Weights of a small contrastive image-text model: encoder widths [384].
Rows from block 8 of the image encoder, named by matrix and row number. Each number is 50 + 10 x the weight over its row's rms, rounded and kept within 0 to 99. All counts start at 0.
# pw: pointwise conv (encoder.blocks.8.pw.weight, 384x384x1x1), inputs 192-287
pw.169:59 44 45 57 40 67 43 62 50 51 48 52 49 48 35 41 44 32 49 64 33 52 51 44 67 66 36 47 54 52 44 58 51 51 65 70 29 42 59 48 48 44 68 62 43 49 49 59 46 55 39 45 55 66 62 42 40 49 60 66 64 55 41 49 52 44 46 58 38 71 46 65 39 41 45 37 58 50 40 58 62 39 46 44 62 54 43 49 59 47 22 51 47 56 49 48
pw.170:54 58 39 53 39 55 55 71 63 56 51 47 71 63 56 46 55 48 40 50 31 57 59 57 51 57 45 50 45 56 54 51 29 49 48 64 44 47 52 57 59 49 61 47 54 52 44 57 50 66 39 54 50 56 15 57 49 48 39 62 38 57 64 56 49 52 63 45 63 47 33 35 41 53 51 45 53 54 53 63 48 50 54 50 35 47 52 53 21 51 34 55 53 39 51 47
pw.171:58 42 41 38 43 51 48 67 35 41 36 52 36 57 47 50 51 47 62 43 47 48 33 37 47 55 49 58 44 60 74 50 41 31 54 49 67 59 49 38 47 43 45 56 46 46 49 34 52 57 39 45 51 53 42 54 57 70 49 59 53 45 39 45 45 52 51 33 47 58 26 63 46 56 60 51 34 53 51 52 56 41 71 40 44 55 47 48 73 34 26 44 49 47 58 51
pw.174:41 46 51 42 63 51 68 63 42 60 56 54 64 28 55 39 47 35 45 47 47 40 54 53 46 54 51 33 53 43 40 62 39 61 40 53 45 60 64 58 46 69 52 65 39 54 44 55 65 58 62 49 64 48 67 44 51 50 48 41 49 56 49 31 60 28 52 55 51 60 37 47 58 22 30 61 60 57 47 60 45 51 45 70 60 50 46 49 34 50 54 30 36 55 55 58
pw.176:35 56 43 41 56 49 58 56 75 38 45 43 57 35 51 55 56 42 41 52 54 55 58 35 31 43 53 47 51 51 61 42 55 44 55 62 51 51 49 44 35 41 50 49 46 50 68 40 53 46 43 42 48 61 46 35 53 36 73 61 46 57 47 36 55 35 29 48 20 49 38 41 40 39 49 42 59 55 44 39 50 39 41 55 65 56 60 67 47 55 36 50 50 48 48 20
pw.178:48 47 57 43 41 48 48 23 58 53 57 53 44 55 66 61 59 49 74 40 42 69 60 45 72 41 45 47 52 37 51 47 45 57 49 53 41 36 41 50 46 60 50 50 45 54 45 43 51 67 40 48 34 55 41 42 61 51 61 57 53 59 73 38 65 50 48 47 40 51 48 39 57 51 51 53 42 54 35 50 46 52 36 61 59 55 38 52 47 30 55 48 36 53 40 45
pw.179:47 45 55 54 73 51 61 44 57 22 64 49 57 42 50 59 57 55 30 65 47 62 34 59 41 49 60 74 51 69 51 44 45 50 42 46 51 54 38 35 56 55 53 72 64 51 62 56 63 42 44 47 46 36 59 70 46 57 45 47 44 42 49 53 56 54 38 57 46 54 41 82 36 28 49 50 30 67 48 56 51 55 48 38 66 52 47 57 32 63 46 43 66 54 42 54
pw.181:64 55 63 47 45 61 45 40 35 53 47 50 41 69 51 48 62 43 55 53 58 46 49 70 33 51 53 48 44 53 68 43 49 49 44 60 58 57 39 54 49 53 43 38 63 49 44 50 60 50 48 36 79 36 68 37 65 60 38 33 64 35 45 75 50 48 42 51 45 69 34 57 40 64 48 35 49 57 47 42 51 69 31 54 68 40 61 58 48 27 50 60 59 54 49 35
pw.182:39 65 48 62 52 38 51 50 44 51 51 38 55 48 45 46 44 52 41 48 63 71 31 37 56 55 70 33 34 52 49 60 45 44 55 62 56 46 46 50 41 53 56 45 37 49 67 64 33 49 37 40 42 55 52 52 53 63 39 47 57 54 47 63 57 53 53 53 42 43 34 50 39 43 43 60 49 50 58 55 41 66 40 68 29 53 50 52 49 61 21 53 51 58 62 47
pw.184:54 51 46 63 41 44 52 35 44 62 45 44 56 60 28 61 55 48 36 39 52 25 59 61 57 53 61 42 49 79 44 44 53 68 55 44 47 68 47 42 35 64 39 27 59 55 43 60 34 70 47 37 68 37 36 59 61 48 44 37 58 42 50 46 43 62 40 75 56 51 50 31 52 46 48 49 49 40 40 36 46 39 43 42 48 60 63 49 47 53 64 52 48 64 57 48
pw.185:43 47 47 41 51 51 56 44 62 48 55 40 37 49 48 46 34 57 50 44 59 53 41 56 51 38 47 52 54 47 45 40 37 46 63 51 35 46 53 44 32 46 40 53 49 33 55 40 42 60 55 57 44 42 60 63 42 43 42 61 54 51 64 75 53 52 53 59 54 54 45 50 74 41 44 34 35 46 39 46 60 44 55 45 57 44 65 49 48 66 50 63 25 59 65 41
pw.186:64 40 65 62 45 38 51 53 57 57 53 42 58 47 46 37 40 39 56 44 47 35 45 58 44 63 49 47 53 41 37 50 50 62 67 43 45 49 40 44 45 27 53 31 51 46 29 51 52 26 49 77 53 52 48 60 43 56 31 57 45 53 24 59 36 56 52 53 55 20 46 75 49 59 46 45 66 74 49 53 38 50 63 52 53 61 57 49 75 63 38 26 64 44 50 30
pw.187:51 46 52 45 41 36 47 55 43 36 40 26 40 71 54 54 60 35 37 52 56 44 55 35 52 47 55 35 64 55 43 37 42 51 62 55 58 45 50 41 48 55 58 47 32 35 55 58 57 39 62 31 59 35 49 51 56 36 65 49 66 37 28 41 28 52 45 23 46 46 51 39 53 59 67 51 60 48 37 76 43 64 49 58 44 46 49 48 33 56 61 42 55 31 46 48
pw.188:56 52 53 39 47 50 49 45 55 55 37 33 56 51 34 49 42 48 56 43 39 58 52 43 41 55 47 48 54 52 49 41 55 49 47 41 39 55 56 57 69 60 61 66 65 40 55 34 39 29 61 40 57 33 47 35 39 39 48 53 65 46 50 52 49 41 59 45 35 46 55 25 42 46 48 60 55 42 49 61 49 51 56 49 49 42 43 41 55 61 52 49 59 73 59 42
pw.189:51 55 48 60 54 50 48 37 50 51 42 45 51 49 39 60 62 61 40 43 81 53 29 54 44 37 57 41 79 66 59 71 65 42 57 41 41 56 44 46 54 45 49 52 65 63 53 54 56 45 46 63 34 45 56 68 44 47 67 62 49 44 52 39 26 45 45 49 57 48 53 47 39 40 63 31 39 56 61 56 63 36 46 49 44 52 57 57 38 44 58 61 43 62 39 42
pw.190:56 40 46 41 70 39 51 41 57 58 40 52 46 75 50 42 63 64 61 46 60 57 49 59 39 52 55 34 52 42 57 61 26 61 42 56 58 44 39 46 52 57 42 59 66 59 53 54 51 44 41 34 58 62 45 46 42 44 50 61 49 55 46 52 43 53 54 52 39 45 56 47 47 25 56 38 53 30 32 49 35 54 66 37 46 51 51 32 39 26 47 55 60 34 49 36
pw.195:54 43 45 42 58 55 44 52 40 61 35 31 41 47 63 57 48 30 53 45 38 50 59 48 34 38 49 41 50 35 49 39 34 42 53 58 55 46 60 48 45 51 56 48 62 42 63 44 51 67 52 63 49 63 62 53 56 37 42 35 52 58 47 41 41 42 34 39 54 48 43 40 61 43 66 50 56 51 49 46 53 44 39 54 69 44 47 44 40 38 49 64 45 72 48 56
pw.196:60 56 58 40 44 39 54 48 55 41 53 33 63 54 47 55 63 46 52 55 51 45 53 24 47 53 52 47 57 45 30 40 38 60 66 57 67 49 59 67 37 53 45 46 45 37 44 44 49 44 41 34 42 40 46 63 39 60 52 48 47 50 50 39 50 51 40 50 48 55 51 52 45 36 60 37 46 63 45 49 44 44 49 61 67 48 50 59 50 37 40 64 59 62 43 68
pw.197:56 47 60 48 66 57 53 49 58 76 50 28 49 53 66 40 54 29 38 61 49 34 50 28 61 51 43 54 53 56 34 25 43 62 47 57 64 62 37 71 50 57 78 48 56 46 58 51 53 43 52 58 48 45 52 42 42 42 61 52 44 42 52 41 61 49 54 56 31 44 37 56 36 69 58 56 70 31 51 42 38 39 45 60 52 45 42 40 47 40 44 30 50 38 50 50
pw.198:43 46 51 32 47 43 57 63 51 48 48 61 57 42 65 44 38 70 59 54 41 47 41 50 53 46 53 58 48 60 39 37 37 52 58 42 41 52 60 55 56 53 36 46 35 51 53 56 37 42 49 36 62 47 54 51 44 47 47 63 39 55 58 52 59 54 55 52 62 61 25 46 37 65 72 46 45 50 59 43 56 45 54 54 46 50 59 56 73 40 38 44 43 36 45 55
pw.201:52 54 43 47 63 52 61 54 65 74 44 33 49 53 52 63 38 54 47 48 65 54 50 47 44 41 47 52 49 39 45 40 51 50 62 38 36 72 50 57 44 36 41 38 51 43 58 53 49 55 34 39 77 51 46 46 50 57 45 59 42 45 32 36 43 40 59 43 62 46 39 42 48 57 51 56 56 56 55 53 37 60 40 38 35 48 54 61 44 65 25 60 44 35 51 44
pw.202:39 56 57 41 40 54 45 59 48 56 55 68 42 60 47 49 51 71 57 52 56 47 41 46 52 53 49 44 48 60 51 40 46 65 57 43 57 69 39 56 44 49 38 36 35 43 54 64 43 59 48 48 43 50 43 47 53 64 55 42 38 47 50 40 54 67 33 67 45 66 52 42 53 39 60 55 34 64 41 48 45 33 34 45 48 46 53 47 59 57 36 44 36 30 55 60
pw.203:41 41 55 43 38 35 52 72 54 48 44 52 54 55 52 35 50 61 50 44 63 52 42 42 59 38 51 45 55 41 47 40 59 60 53 63 57 41 68 44 63 56 47 34 53 35 61 50 53 52 34 21 36 62 62 48 28 37 44 54 45 55 32 61 48 40 57 40 41 48 28 52 50 39 43 50 45 57 39 47 68 46 50 49 36 41 42 40 47 59 33 60 53 52 47 42
pw.204:48 52 45 37 46 54 37 72 47 39 41 38 48 57 50 57 46 50 50 42 43 56 57 60 35 55 47 55 51 43 41 45 46 58 51 51 55 50 44 66 51 50 50 44 55 56 47 69 43 48 37 44 73 41 40 51 50 53 52 61 72 51 42 49 48 38 63 38 50 66 28 57 53 48 63 37 53 39 36 46 37 64 38 56 54 56 51 45 44 41 41 56 49 68 37 41
pw.206:66 51 46 34 58 49 34 33 77 53 39 61 39 60 50 39 43 41 38 59 48 45 33 35 50 45 57 19 42 44 49 40 60 45 55 53 49 42 52 53 36 43 57 38 55 44 47 51 52 46 54 56 47 47 60 51 44 43 55 54 60 56 56 18 62 34 31 46 51 42 33 31 47 44 55 60 56 33 53 31 41 48 48 48 48 44 48 32 42 36 57 45 51 39 51 61
pw.208:49 54 49 54 49 51 53 67 46 49 81 61 67 40 50 40 51 43 49 47 57 52 47 49 46 43 39 41 54 35 48 40 65 63 71 51 54 44 62 34 56 45 16 60 32 52 48 63 34 55 45 41 51 47 44 65 33 64 35 66 44 61 53 39 55 48 40 29 35 43 54 55 47 50 51 47 64 42 57 62 61 48 38 44 36 51 42 50 41 39 43 51 44 40 68 48
pw.209:53 37 51 43 67 42 51 49 48 82 62 47 48 49 60 45 41 37 49 57 47 49 40 25 52 44 48 34 45 51 47 40 42 49 48 55 45 54 70 58 57 47 53 65 46 36 46 54 58 59 47 59 44 62 47 49 46 71 41 52 39 53 40 52 54 54 35 41 49 54 52 51 33 35 50 46 49 41 54 61 36 35 56 59 40 67 55 50 38 47 51 42 40 40 58 69
pw.210:66 37 52 58 58 44 45 53 40 61 54 76 54 54 55 51 57 36 56 47 57 58 37 68 51 34 52 53 51 30 48 58 44 41 53 53 61 45 53 46 36 52 40 55 49 62 49 48 56 46 57 56 51 63 58 53 52 46 25 69 50 49 27 44 72 45 59 41 32 43 42 28 31 55 45 51 47 55 76 42 46 60 60 49 37 54 42 49 50 56 44 53 47 46 46 41
pw.211:40 71 45 45 53 40 51 52 56 53 52 34 49 64 41 52 52 47 49 56 43 48 57 42 51 63 46 40 59 44 60 45 49 55 48 52 56 42 66 57 47 62 38 58 39 62 72 51 47 66 56 56 45 46 24 43 55 71 51 44 46 49 47 37 49 35 61 51 60 44 48 44 56 57 54 42 47 43 43 64 55 45 77 37 56 45 51 47 66 59 58 35 48 59 59 42
pw.213:57 57 42 60 45 49 46 54 53 45 28 36 45 30 42 48 54 63 42 47 38 48 46 53 47 41 36 49 51 67 59 43 44 32 47 47 36 57 42 54 41 45 46 48 52 35 66 51 52 54 58 58 58 56 57 58 45 46 31 56 53 50 39 66 23 48 55 60 44 54 42 44 44 46 72 49 51 56 37 36 39 45 44 53 68 63 59 57 46 38 59 32 54 44 44 45
pw.214:44 49 50 42 50 45 43 60 56 54 50 56 44 47 43 46 35 63 46 51 49 86 24 58 58 32 54 66 66 47 40 41 54 48 42 40 55 74 62 66 42 57 32 44 53 68 45 62 45 39 47 54 53 57 57 41 49 40 50 53 58 63 60 57 64 51 56 46 52 53 62 68 57 65 60 49 62 60 51 51 39 49 59 50 56 37 67 52 64 51 44 47 47 49 42 69
pw.215:50 48 45 49 53 66 56 59 50 57 41 58 54 36 57 36 45 55 56 49 35 36 53 45 52 57 50 33 54 55 55 44 40 47 45 45 35 52 58 44 47 67 58 64 55 52 36 38 39 38 40 63 54 55 46 43 40 38 53 43 55 31 43 50 38 51 45 56 51 41 36 53 33 55 63 45 40 34 46 41 60 48 36 50 60 65 53 55 68 60 43 53 70 54 47 52
pw.216:47 54 46 31 52 65 47 62 34 54 51 62 45 51 50 56 56 49 36 59 44 57 47 45 50 62 52 52 68 55 39 62 69 48 49 44 46 38 49 57 57 64 57 46 24 47 52 43 37 50 43 47 48 59 34 50 46 42 46 61 36 45 42 48 37 50 59 53 58 63 61 69 47 35 43 42 51 41 48 59 50 49 59 50 45 57 48 47 59 53 43 42 55 49 57 46
pw.217:31 44 63 47 56 71 65 36 48 56 54 46 48 43 62 33 52 55 44 37 47 76 60 38 42 36 32 59 54 36 46 60 52 56 50 39 52 56 60 61 37 43 54 32 47 50 40 57 38 35 48 48 57 60 55 41 82 46 46 47 56 41 36 42 43 64 56 45 31 50 57 50 48 36 62 58 43 52 66 36 40 47 67 55 47 53 36 39 50 35 60 46 69 47 51 59
pw.218:46 55 57 49 65 59 47 56 37 74 42 35 31 38 64 53 40 58 59 50 49 49 41 53 44 57 60 57 47 49 54 50 42 48 35 63 66 51 37 46 52 64 62 57 53 36 57 48 57 40 37 47 51 36 58 53 41 49 59 50 57 44 54 40 39 50 29 56 60 51 46 63 52 60 44 27 48 54 60 42 41 45 60 49 50 54 60 41 41 51 40 66 35 50 50 62
pw.219:32 46 56 50 50 50 63 69 56 57 53 54 38 52 45 52 57 58 51 46 40 41 78 47 42 58 50 56 45 58 47 33 39 46 40 54 51 42 54 52 58 37 49 57 42 40 51 48 42 46 53 60 51 36 60 64 39 54 39 37 49 57 37 72 47 60 55 45 60 67 38 42 47 49 58 43 47 46 46 52 47 53 45 54 58 45 52 46 46 42 51 36 47 41 48 58
pw.221:49 55 42 53 45 39 62 43 57 44 26 49 61 49 37 73 60 41 59 53 52 45 61 56 51 39 56 38 67 41 43 59 50 47 69 46 48 33 59 61 49 53 46 64 50 32 44 39 75 53 46 50 63 49 44 36 40 43 47 29 46 55 48 47 44 51 63 39 56 38 46 28 46 60 58 45 43 60 46 61 47 42 34 63 52 56 55 39 61 46 58 41 48 41 49 50
pw.222:53 32 53 43 49 46 42 49 46 55 48 42 51 38 54 48 48 51 56 62 51 26 38 42 60 57 37 37 40 32 53 59 42 58 52 69 45 68 44 49 45 60 46 55 33 63 27 47 57 52 71 77 54 68 49 38 48 49 26 46 75 53 52 64 34 59 47 71 46 54 53 46 57 69 57 45 54 52 46 52 51 37 39 43 56 76 48 58 34 42 61 43 55 52 53 49
pw.224:57 28 35 44 52 49 41 53 48 57 60 56 39 43 69 53 47 50 37 32 34 62 65 44 51 42 53 36 52 54 53 59 40 47 56 57 53 37 54 45 52 45 37 42 54 47 48 37 58 50 48 71 51 46 44 63 51 44 66 47 58 34 41 55 56 44 49 40 63 69 38 63 46 48 36 61 51 50 49 33 18 58 40 62 45 49 41 42 46 37 33 37 52 53 39 55
pw.225:46 42 46 34 58 39 46 44 45 45 51 59 53 47 50 35 34 59 41 53 55 56 53 49 47 52 57 62 42 58 45 40 47 51 44 53 38 40 53 41 47 47 53 41 45 62 58 57 53 46 51 69 65 47 46 45 54 44 47 31 55 48 42 32 46 48 43 26 63 44 60 49 36 40 57 59 29 42 48 69 52 47 65 55 51 47 51 48 50 43 56 66 52 61 50 70
pw.226:65 59 45 55 41 49 54 61 45 50 37 45 46 56 21 63 56 60 44 49 57 48 48 42 36 54 61 51 47 55 36 48 35 47 52 53 43 33 58 11 45 38 50 74 46 44 56 60 45 56 38 47 54 49 64 62 53 38 44 26 57 37 62 45 41 56 49 50 36 29 55 61 48 43 45 53 36 56 45 35 36 55 67 52 64 55 39 40 66 54 57 53 55 48 59 39
pw.230:49 52 48 67 55 60 56 55 46 27 40 48 42 57 46 40 46 58 39 50 53 44 74 46 45 58 43 64 50 42 58 75 46 43 32 43 41 57 55 39 43 39 74 55 53 58 42 67 59 25 37 50 59 57 56 62 53 60 54 53 40 76 52 54 47 41 47 59 50 45 60 54 64 46 70 46 66 58 40 54 40 40 45 41 57 73 53 57 59 59 52 39 78 41 48 49
pw.231:41 39 41 59 39 58 67 44 27 61 34 35 59 38 37 67 43 64 42 50 57 46 47 62 41 54 51 43 59 68 71 48 48 44 42 40 73 42 47 61 43 50 51 44 40 51 41 37 50 48 40 59 48 43 50 72 34 49 31 49 54 48 59 67 36 41 58 74 57 59 40 53 58 42 48 46 29 63 58 56 38 49 55 53 60 37 55 40 49 46 54 44 63 51 67 42
pw.232:59 48 58 53 34 43 45 37 51 36 53 31 28 52 37 42 31 50 38 50 45 70 31 56 34 35 66 66 38 48 50 27 49 45 45 46 65 58 64 41 53 63 60 46 25 66 47 73 41 42 52 54 40 40 30 57 36 48 53 50 60 29 46 32 49 38 53 60 62 47 58 52 36 51 52 58 61 53 48 55 67 44 61 39 43 62 51 54 43 42 55 69 54 53 59 49
pw.233:51 49 51 51 43 54 50 42 53 47 46 36 47 45 34 48 62 42 56 46 39 58 53 34 46 48 64 37 63 52 64 50 55 58 56 46 48 48 50 49 54 60 48 38 57 44 46 73 42 40 55 43 35 48 44 49 57 48 59 60 51 47 54 44 36 47 38 52 53 69 49 32 44 50 52 31 48 27 43 48 33 44 63 50 55 55 64 52 33 38 59 61 38 47 51 46
pw.235:65 61 52 30 42 63 41 49 47 56 46 57 55 60 55 54 59 46 49 49 54 38 52 40 58 41 47 52 47 46 62 69 39 44 60 37 35 49 42 25 51 60 43 65 38 47 35 49 47 44 48 56 47 55 52 77 48 46 59 42 40 50 50 54 49 55 42 29 53 46 42 67 46 60 52 58 37 37 27 35 64 40 48 60 48 44 47 50 40 52 46 51 58 56 45 40
pw.236:54 39 39 59 55 38 55 52 63 50 49 44 69 58 52 54 49 28 64 38 41 47 37 45 43 48 44 43 52 45 57 43 38 45 40 56 51 53 63 38 60 57 61 32 56 43 55 50 44 40 36 64 51 50 43 45 51 56 34 57 52 57 47 54 32 45 52 62 64 58 37 47 43 31 60 47 40 43 49 15 41 47 74 60 52 65 73 36 37 39 53 51 48 64 52 49
pw.237:54 47 48 47 35 55 61 56 62 43 53 64 39 39 69 54 42 51 34 46 60 58 55 40 52 40 51 53 45 41 50 42 50 53 48 37 66 52 35 49 43 60 56 45 50 54 53 56 43 49 32 50 42 45 45 42 58 61 29 68 54 45 52 45 48 27 56 57 61 48 51 60 59 30 47 41 51 46 56 61 57 44 43 59 56 44 50 47 44 57 23 49 54 67 69 57
pw.238:48 61 38 60 45 42 51 51 56 42 43 61 47 37 39 59 64 47 72 47 43 67 45 55 59 54 54 64 49 59 46 63 52 47 65 65 52 60 36 44 58 41 58 46 36 42 35 47 57 24 54 65 32 60 49 46 46 57 50 45 51 53 62 55 40 40 32 37 35 63 46 53 56 69 38 51 40 36 48 37 51 49 61 44 31 65 58 61 53 52 48 56 24 35 47 71
pw.239:45 36 58 34 50 51 57 51 40 58 57 60 45 48 57 53 61 42 62 56 39 40 46 59 64 51 51 48 47 45 46 37 51 51 42 64 75 49 44 73 50 52 50 54 62 59 38 51 44 47 59 55 42 43 55 57 58 46 59 42 59 52 39 59 53 43 25 46 62 42 41 50 57 49 64 36 54 58 51 47 33 69 58 39 42 56 47 22 38 50 47 47 47 45 43 37
pw.240:44 41 35 58 44 48 66 53 53 47 50 56 57 51 35 55 51 63 56 55 49 47 59 47 41 43 37 57 45 42 67 54 50 48 60 52 60 71 43 32 50 50 45 46 47 63 67 59 39 43 50 40 59 37 36 43 36 44 52 41 40 57 40 51 53 49 47 47 45 52 42 37 41 31 49 55 64 52 33 44 57 57 53 43 41 38 55 59 68 72 26 56 39 43 45 43
pw.241:46 64 52 25 48 35 55 56 37 82 54 46 51 48 53 40 35 48 65 54 44 48 66 45 64 49 51 55 52 43 57 32 49 45 64 45 37 43 57 41 47 57 51 49 50 43 61 50 57 63 68 53 39 40 59 38 39 40 51 53 41 51 42 39 29 50 68 44 34 44 61 33 40 42 40 51 67 49 37 57 63 31 45 34 46 58 40 51 44 49 37 48 36 29 47 60
pw.242:69 44 57 54 41 63 52 57 55 52 64 66 42 59 42 58 39 46 53 55 64 47 57 52 74 62 57 46 47 69 58 54 52 57 45 33 48 44 37 47 43 48 57 44 44 43 39 58 40 46 47 48 67 46 41 55 59 34 52 41 38 46 56 42 63 40 40 47 55 37 52 57 57 38 45 59 80 48 42 49 38 38 47 56 75 49 40 60 39 53 54 45 53 41 33 68
pw.243:51 57 54 52 49 62 37 62 53 46 43 62 52 37 53 58 54 38 39 44 57 52 48 37 47 61 65 57 47 49 46 56 58 53 31 48 56 47 47 60 56 49 60 38 47 44 59 48 52 48 54 48 58 47 53 45 33 45 67 51 45 56 74 71 59 42 53 40 44 52 54 63 63 38 81 52 55 40 55 35 56 47 43 41 49 48 62 40 59 43 57 57 47 33 49 49
pw.245:48 68 49 39 27 46 44 55 45 43 50 67 67 42 61 64 36 55 46 36 62 37 43 39 49 57 57 65 55 46 53 59 69 46 44 36 54 47 57 54 54 78 57 44 37 57 43 36 47 33 40 30 34 58 59 52 50 47 45 57 51 63 58 33 18 45 35 44 43 36 47 61 51 54 42 45 49 58 35 43 43 58 50 62 46 42 64 57 52 61 45 64 56 52 41 47
pw.248:53 58 44 54 41 46 51 37 30 41 37 34 39 53 42 61 51 51 59 63 47 47 53 44 46 54 48 39 49 36 46 49 41 47 66 55 44 56 62 54 67 47 62 55 29 48 39 59 66 67 42 41 50 57 58 47 60 51 47 46 48 45 44 34 55 42 58 51 41 68 46 69 58 57 62 59 44 37 48 37 53 45 53 54 51 41 52 43 55 52 47 41 47 46 28 58
pw.249:45 54 46 58 42 37 48 30 60 42 52 62 41 57 37 50 60 68 56 69 61 49 61 53 50 40 54 54 41 53 53 48 53 38 53 30 35 37 41 47 44 55 49 46 55 47 52 35 54 51 52 43 50 57 56 56 56 61 67 41 68 41 46 67 71 71 65 47 44 57 62 50 50 66 43 51 38 66 26 38 53 69 41 57 53 45 52 50 53 50 35 61 42 58 60 41
pw.250:48 47 60 39 48 32 52 55 44 62 64 56 47 56 28 45 52 53 52 37 60 55 64 51 69 58 47 56 54 41 35 45 47 44 58 55 40 53 57 54 65 55 55 64 38 43 52 44 47 36 40 55 52 44 63 41 47 28 39 39 44 60 52 58 42 38 53 55 55 59 57 50 40 51 52 42 42 54 71 51 45 59 50 55 56 39 39 51 54 44 46 50 52 60 35 56
pw.251:51 54 45 44 45 59 55 53 38 60 38 66 56 60 59 65 48 34 48 63 59 41 49 61 60 45 56 71 49 44 59 43 45 54 32 49 69 44 39 62 52 41 39 35 46 62 64 35 60 55 56 41 53 45 63 51 55 52 33 65 41 52 35 44 46 46 61 58 41 42 46 32 38 31 55 42 54 57 44 42 54 60 51 37 53 54 59 55 57 59 60 38 50 64 51 56
pw.252:65 63 55 57 62 50 36 77 60 63 79 67 67 59 48 53 51 51 52 52 47 42 51 49 42 44 52 37 72 39 62 55 49 36 37 48 37 59 50 53 49 37 37 31 57 57 54 47 55 52 54 40 55 42 50 60 54 39 36 38 48 43 49 57 54 42 48 44 44 46 35 43 66 59 50 44 51 43 43 58 67 64 56 59 38 46 64 61 45 39 68 58 52 58 46 52
pw.253:58 48 60 49 43 40 50 55 49 44 51 58 63 31 53 56 62 57 48 53 50 56 37 56 52 60 82 45 37 32 49 51 30 39 46 61 56 63 50 46 42 63 65 65 59 43 51 51 37 48 39 39 72 57 54 59 37 56 50 50 41 46 56 52 62 41 55 50 49 50 43 71 43 60 46 55 48 51 44 45 43 43 31 50 55 54 45 59 52 60 34 51 68 43 42 50
pw.254:58 53 45 35 71 41 53 54 51 64 36 45 50 45 46 44 51 56 59 38 54 41 41 52 53 39 54 41 44 61 69 44 58 49 47 28 43 57 41 49 61 43 34 41 58 43 65 71 74 61 58 50 51 50 53 50 39 35 39 54 47 67 72 61 60 42 52 28 59 44 40 48 47 52 61 57 58 51 66 56 61 52 54 48 33 50 36 61 65 47 63 36 54 48 56 42
pw.255:60 53 40 59 74 39 45 58 67 63 52 43 59 65 49 50 51 52 68 53 42 58 44 56 66 54 40 50 53 36 42 30 54 51 51 45 44 48 52 51 72 33 43 55 49 41 62 43 66 43 50 59 38 48 51 63 35 61 38 32 62 46 48 45 37 39 65 46 55 66 38 41 58 49 50 50 42 53 59 35 63 47 57 55 39 37 55 43 62 68 49 28 45 44 62 27
pw.256:69 59 47 49 57 53 60 63 43 42 43 68 49 48 56 43 46 61 51 34 52 46 53 42 46 52 61 62 45 51 35 48 34 50 36 42 42 51 43 55 44 57 48 63 60 55 54 33 49 55 62 49 61 53 59 53 49 54 52 46 61 47 69 39 47 49 55 43 29 44 51 37 50 59 61 79 66 59 41 40 34 79 58 47 53 46 42 33 52 44 59 40 36 44 38 56
pw.257:57 39 53 65 48 44 41 52 52 42 53 53 57 63 56 61 45 30 48 61 72 54 47 59 49 46 47 49 48 52 43 47 52 67 49 65 49 56 47 47 45 70 61 56 53 57 48 43 47 58 31 47 40 36 72 37 24 70 49 40 49 44 54 41 57 43 50 49 34 45 44 51 65 50 55 28 44 63 46 60 61 31 57 55 44 42 39 64 64 56 36 49 46 61 35 49
pw.258:62 44 49 64 49 46 63 38 46 44 54 49 56 47 38 51 76 53 20 79 62 62 66 39 52 43 47 32 67 60 43 55 53 47 44 54 49 60 52 50 53 73 48 41 43 47 57 31 35 44 59 45 44 46 40 47 50 53 39 50 40 61 65 44 54 67 49 47 51 49 49 39 57 32 45 56 48 61 42 68 46 44 50 44 63 65 40 34 47 47 46 48 44 33 43 55
pw.260:38 39 44 39 53 53 65 51 36 44 45 49 47 44 51 59 52 56 42 50 39 37 44 63 44 58 51 53 60 48 47 38 48 37 47 40 54 63 58 56 62 64 32 49 44 65 46 62 55 41 55 55 50 41 40 40 42 30 40 63 45 53 49 48 29 47 41 64 60 64 58 50 53 48 51 62 57 43 41 52 48 53 21 30 59 59 38 34 49 68 60 51 26 39 64 51
pw.261:66 46 57 65 50 50 62 40 60 62 59 43 62 58 43 40 49 58 39 53 48 43 48 47 48 44 47 45 52 43 43 47 51 66 53 54 46 54 32 51 50 62 52 36 50 44 50 44 39 52 50 51 45 66 55 49 50 58 48 55 51 52 58 53 38 38 45 49 49 51 39 49 47 51 58 55 49 51 43 68 41 52 36 57 73 46 40 65 67 46 33 69 54 52 69 60
pw.262:37 44 73 56 57 43 50 59 52 45 49 52 38 69 39 60 39 69 52 68 41 46 55 55 42 52 63 56 68 80 53 55 53 54 57 52 58 29 45 52 32 51 44 58 63 48 68 39 80 30 42 74 55 57 65 47 49 46 46 43 38 52 51 51 60 44 62 67 51 65 52 49 39 47 33 45 49 51 36 37 49 49 45 58 55 48 36 38 58 62 44 58 72 55 53 48
pw.263:50 52 64 53 55 58 52 52 63 47 37 51 51 49 46 69 55 51 65 34 53 58 41 41 51 59 42 61 49 51 69 39 46 49 55 33 52 59 31 40 49 50 19 41 43 56 45 52 49 58 47 56 67 42 59 64 51 51 49 64 50 34 52 40 54 45 58 58 29 48 53 73 61 45 47 49 49 38 39 46 51 44 48 48 60 48 43 59 27 45 37 46 54 55 58 70
pw.264:62 64 43 53 69 52 48 63 54 51 42 31 45 32 51 53 65 45 33 49 35 46 56 61 60 45 44 59 69 59 48 51 59 59 50 45 53 48 49 45 42 54 46 69 61 55 26 59 63 46 32 55 56 53 52 39 51 51 33 53 44 41 38 37 52 47 27 38 51 49 50 54 41 54 40 55 48 51 34 46 41 50 47 46 42 44 52 35 64 31 28 63 49 35 51 60
pw.265:54 55 49 42 45 46 54 61 36 52 36 47 67 53 33 57 54 38 52 59 59 48 47 44 44 63 48 46 51 49 51 52 43 57 61 49 59 49 40 47 27 52 57 44 35 38 65 50 60 55 52 36 62 47 44 50 46 44 49 54 57 40 66 39 50 60 58 62 46 47 50 32 58 44 66 53 56 58 38 38 48 46 46 43 46 63 61 49 48 42 60 50 34 52 35 53